Weights of a small model that predicts escape time at each pixel.
Model: 2.55M parameters, 48-pixel images, arch densenet, norm groupnorm, depths [10, 10, 10].
Training: soap at rate 0.0029, 4900 steps, batches of 256.
Rows from block 14 of a small model that predicts escape time at each pixel, named by matrix and row number. Rows with one number belong to one channel. Each number is 128 + 32 x the weight over its row's rms, rounded and kept within 0 to 255. All counts start at 0. Numbers have three digits each.
After each channel's rows are labels from the 100 images, of 14848, where the channel reaches its highest value: "patch colour" is the nearest of a few named colours to the mean colour under the peak. Only what is clearly more common there than usual is listed. The data: views of escape-time and Newton fractals.
# conv1: bottleneck pointwise conv (model.blocks.15.conv1.weight, 128x320x1x1), inputs 0-159
# conv2: growth 3x3 conv (model.blocks.15.conv2.weight, 32x128x3x3, transposed, each kernel summed), outputs 0-31

conv1.40:113086111153175147190156099149142107132106136081087143071128164141112127085110170144110142119132126139122140101099123083063124086087123136149174097113101079106104066218085127139106139136084134114097124165120087118091136090108129136134170137137137122128094124116095084115107159065124117081093178107121199158088121147107108153113139151104157153147070132130121124132122131081115152116154153083124130068097152152072080131108094164135144069141030122090155122101113083144122108156130168
conv2.40:136101110145118119073101123109107153111081141108074138119122111119136102113149120068086124188223
patch colour: grey

conv1.4:116081149074106075151146121128082187167085038076111140160137111136135135087120117080194151129146155107174072159150093147159100107148093113073138132157109147147153139137167117070071140079115125155172126098114099094115103094091162147134136149139175121104121185104108137183193160082116118140124178180212145139129126147110126149128161124110157105119147146111131156111115143137126162117092168138156145134156143164128107158153099108104171132123109087127150095152062185152139137140079105
conv2.4:157142075147093124171112124180125160132052060168092103081137140128078124126124136139109090108116
patch colour: black

conv1.74:177090172169118134102136162132167136085153138141182144113141146156111149171059124171144115133170150126132182188109113185170140122168154119146112130164133121101152101125107164145129130117116150092112139128096105116150128129098106121132153143141124121126159159061096195062156065092102129121158107160138164127070089145092126148157156159113122154221158131148125162144176154149162159137132144133153187104108107119090077085104122116139122098125110186103172126121161137196120135106084170
conv2.74:085132137101091139145178078150069112088120118129119097097125114124135130178086170193154124155185
patch colour: brown

conv1.70:074188130097128097080138064147150142076137169177114092217101119129197098119143105114160131163098202175130172128162187115119175102129115130107141094160067088069140162123156161126092145133116101098137123104154126110134113139156125171179147139157152097106120111138216112113145170155131112150072128174148101096148043185122102177127181145121152112187121144160195114064116135135145093157125138086115138137121095107118145085089105098088129153164106144106149130144106132107067098120146113
conv2.70:124196124088105148076134106137077103144138117087148047130119148157157156124122133123075104185107
patch colour: black

conv1.5:166109163103121107114122169091127059119165132156176065137167131136129106159108103137078146111145115123140128120161110086102141084073108144141128117159103129134169064111107122173124145136141111130128172115141135142100084151160151140186124131155080119125142115120132103178130099049140121136133136131137096111145128123114154080140113078074097127101102041128145086121108155156146130135134124097122154150134154102151119118096136106156104123141157141148071141123153162148128152127174097
conv2.5:094203132114150162131140101099168117194155128125116136065119099133114150112178104130056129146094
patch colour: black

conv1.83:179102147170116158168172114154114133148145139125094183207096111194150114147151138144177108158122161115082102128127097147081098149139235135114185091181136128142101087228122127077104138138127175165128106142091155072085108079140124161134123129139099134112192139176086123136140107102163129192119099108186126167136079173146116135146163113150167134114171147156163168143102087141110141132159171097174148134100120121084125120118148172107129153115140182108128088171186114103115157160106145
conv2.83:119232123118124079128148128114080114109138111122104099158154141148161183107091153100093130185127
patch colour: black

conv1.64:137106133123190196136101092154108143070125067118136126144089116072130141108140117107104113148102123126129141075192122120144119123130108117131135125166155144061159168103112145159119069123116100082106143120120133186128185129128116160156171108160146112175145178128151211105125096110088121096101102154111126134114079159124146145148148221107142102185116132148109143105107107103176126155130153072100182119141117092118107072111121106187156172119116159110128086105096180132146144147090125
conv2.64:121110152068076180113132115127103165156104136105147061110147128102162082084066158135102141165136
patch colour: grey

conv1.18:114096153137134145190170121163169167151142107096129163132104150120140163140104114169169088142147168098137149195132167201160170131121163172091141087129179135153128100155104163078106141118205178117081131120117119058148145089160124157152160140138153143162113217172126085131129095102120142134124180120147156132094129132120141147086149127138139145105152056142122124103161140091128143108179150156162163113142147166076097134096107190123134079159129110093166094117167125141099137125117156
conv2.18:109158099146124085156118090150059107113194119119132145127122107109120155169084192105126120066088
patch colour: brown

conv1.25:129080122164130130108143068121132150151122146107147218189146062123079167138129130100156113143187101103113107101148115132137114120129144113179134138178144093108113130152094081111124130118115119130152129180082108088138116099111100095104176129153145133176145117141113122117129157136129119105170155158141134186091151142131124151172133180098137189130132122189141126114198153135101126124143087103085112113093140143118112154130120125117117138099137107106097095110155121138126133196149116
conv2.25:118077133107119153149082112126084112161155128110090085188087117123100170128079164078143113126190
patch colour: grey

conv1.28:114098179180114141099146104159162157126155113122133169133118105140152179137121111117140102122125164121161146148068113142182104133125174099128132094146101094148162096164152130085092156141123186110111121137098126102112119109100104128130156155148120209148126172113154070071140146129128115117112140123145093188063131138050125176135137171150161192133118141155140146153177134102157134122154139150150139133145190163116095166093137145168194115104118139107166143163143138167147187152139127
conv2.28:097119138153087108165148074182051126160156126105107121127080126119153103170100082114086127079125
patch colour: brown

conv1.0:135087100113159159150150075089101107085151113132105160094149110141114114112138111101082148117129111104105176103127099087125094119083153037167139124083133074110137105143155069126066110101082153104085108156092102152147125095093099110071105104114128097107121099089101114116133138127103091130115122102102112135096108134127144161129128134192127134109145144112119137116149155171107168115127136100168160120145096160132107181090112107113116109135094161124087129144139097199125141163109142
conv2.0:112125133133130139177122110146093114238134162165134161098125124135114127119188085144062110118111
patch colour: grey

conv1.77:089114129086151161081099137149112103100125111077109121155130142162151159109147088153148113131118144210084143123153154085129105160137131140135187159018127142131048117112141121103146130161115104153095122129158174189153138139158141138157096132138143109081156073147120188180071125117169095169087059152161176081126121169131126179147210120162154088111087104105150148147107123113101131177135204146148161147148142135125103147086133162179102127131120094169176118201133052134125142157158142
conv2.77:099225117131102097129138121136076125106157116128142082134146166169153168122091158101084106177109
patch colour: black

conv1.84:172099131194135159147164120145105127172173151202161134122142174139177086097114114107110136146170199128133163117129099083160113139120083093131134040149139132137093106139131152162072139083121112152131139104113156149116138111168112157167114134133128113083178090129142117094151159132134108191102070135189214145107111176126149147139203103158157115155114176148173181103093131132131155099169184109167085128108112137154107164115155159111137153147145135127167142161155084138148131125147117
conv2.84:161230122134122115123119138163119177106131141104122083131157147160184132098079127127156156186129
patch colour: black

conv1.63:094105102139161116165171122133181104119166098076121117146093086141131138134156138139136078147077157101135150158132126181137110111151148054104163028127154109141117087187156144088144082137166162142068145109122104084091115152132154164122136154130079070148165145162059103122117124139141159157121145146162161141147121153147104134094152109125164090144130124125145159102150120131168150122155120163128157156141162146120100125092111111127133138130174161063139109143106075099111142087153157
conv2.63:178119123138131112068116155118087160169135123196131182127128117143075103146151112131129082169195
patch colour: black

conv1.62:152117144132065121088119170095141130122078108118104152137186144126103106106149097106153087146143199147092186193083144090153117110171157121156110126150133197161238091150159116095119127099099136102126099113126091090167053094064114102118123154125104118169117114116112053138159081092127182085071125225121069173120166137085091142149121136109172175124135107119152158111143154123120125102116098153111150133172168119142094151125134129083147108140127142132143122145122110070130168173133143
conv2.62:121111143108073161096188109103129180089140111138081079125140122096091097120111122198147111125185
patch colour: brown

conv1.98:180175138130187138153130124215093141069097173137161160113118163152134153136139172138152138155146072122116103133121131149157105176173165158102111143161148201188145131130145150201163181135101141118172163157080219152183120129191127139128169145145173124147217109131136124120124101150143105187147173109209111106087128121096104142198191186091143125134132148155172054112161138125152132169125125137159112115111110136133124097152142124139118117126074150163073118149164144149165166122134129
conv2.98:123178140125080113129091215140169167076107164115108092101152127115187122097090143156109144136128
patch colour: black

conv1.60:149112141100154158198131090139095187157115118146167135217154159194132198136164161117168175143107151145183140173121159105111126104156135217142117179171138156157098130159120155128145139140122089172093105127124141185154151175160147122098132136136157112073199148196126117107113141145115104182118092143197184139084120163146127157150173114140168104077138201143167108187072115107112128128135127123124141146117135151132173145132129195133161132081105130155127096132080131174121116160155107
conv2.60:155202122112120171073096112146134138136129147117102050129120162131115167142087141105097116203138
patch colour: black

conv1.19:101154129108127202150100125102135125154111187192145147151161141163075163129098133111139105155157173120133144191135094083118127162128103098198085167084197145159157142107179119149123134123103113146191094172188137157202205171121085088104127132136090109121096078108099164082139091113148109119148116193102142122125125154165193140155138144165126111174127145109084107163147176165155117128113131131132138173148116164136173149137140154147148182087182135193168154161127093139159169152141142
conv2.19:078157116127107137128124088137126110226147140138136118137085140163170100100130085094125123090055
patch colour: brown

conv1.32:171125103158140106082158133169110038098140121172068103123143116120114078174151128099143085158149135129124158104128097114106063085108207150189161093154099153138104131197144153132170121130168182154128161155135139151116107148134177139135144150131096106151090152138127116079143144112115121118150134166088093168129124154181113116149124115092124149101102187111143132071110130125136104112123125128100114077158082134119098139079129109077149095134145124099108115110131165128086099142098160
conv2.32:101174114097174136047102097106129122074124122143092084161136132156177171134126092105105127181124
patch colour: black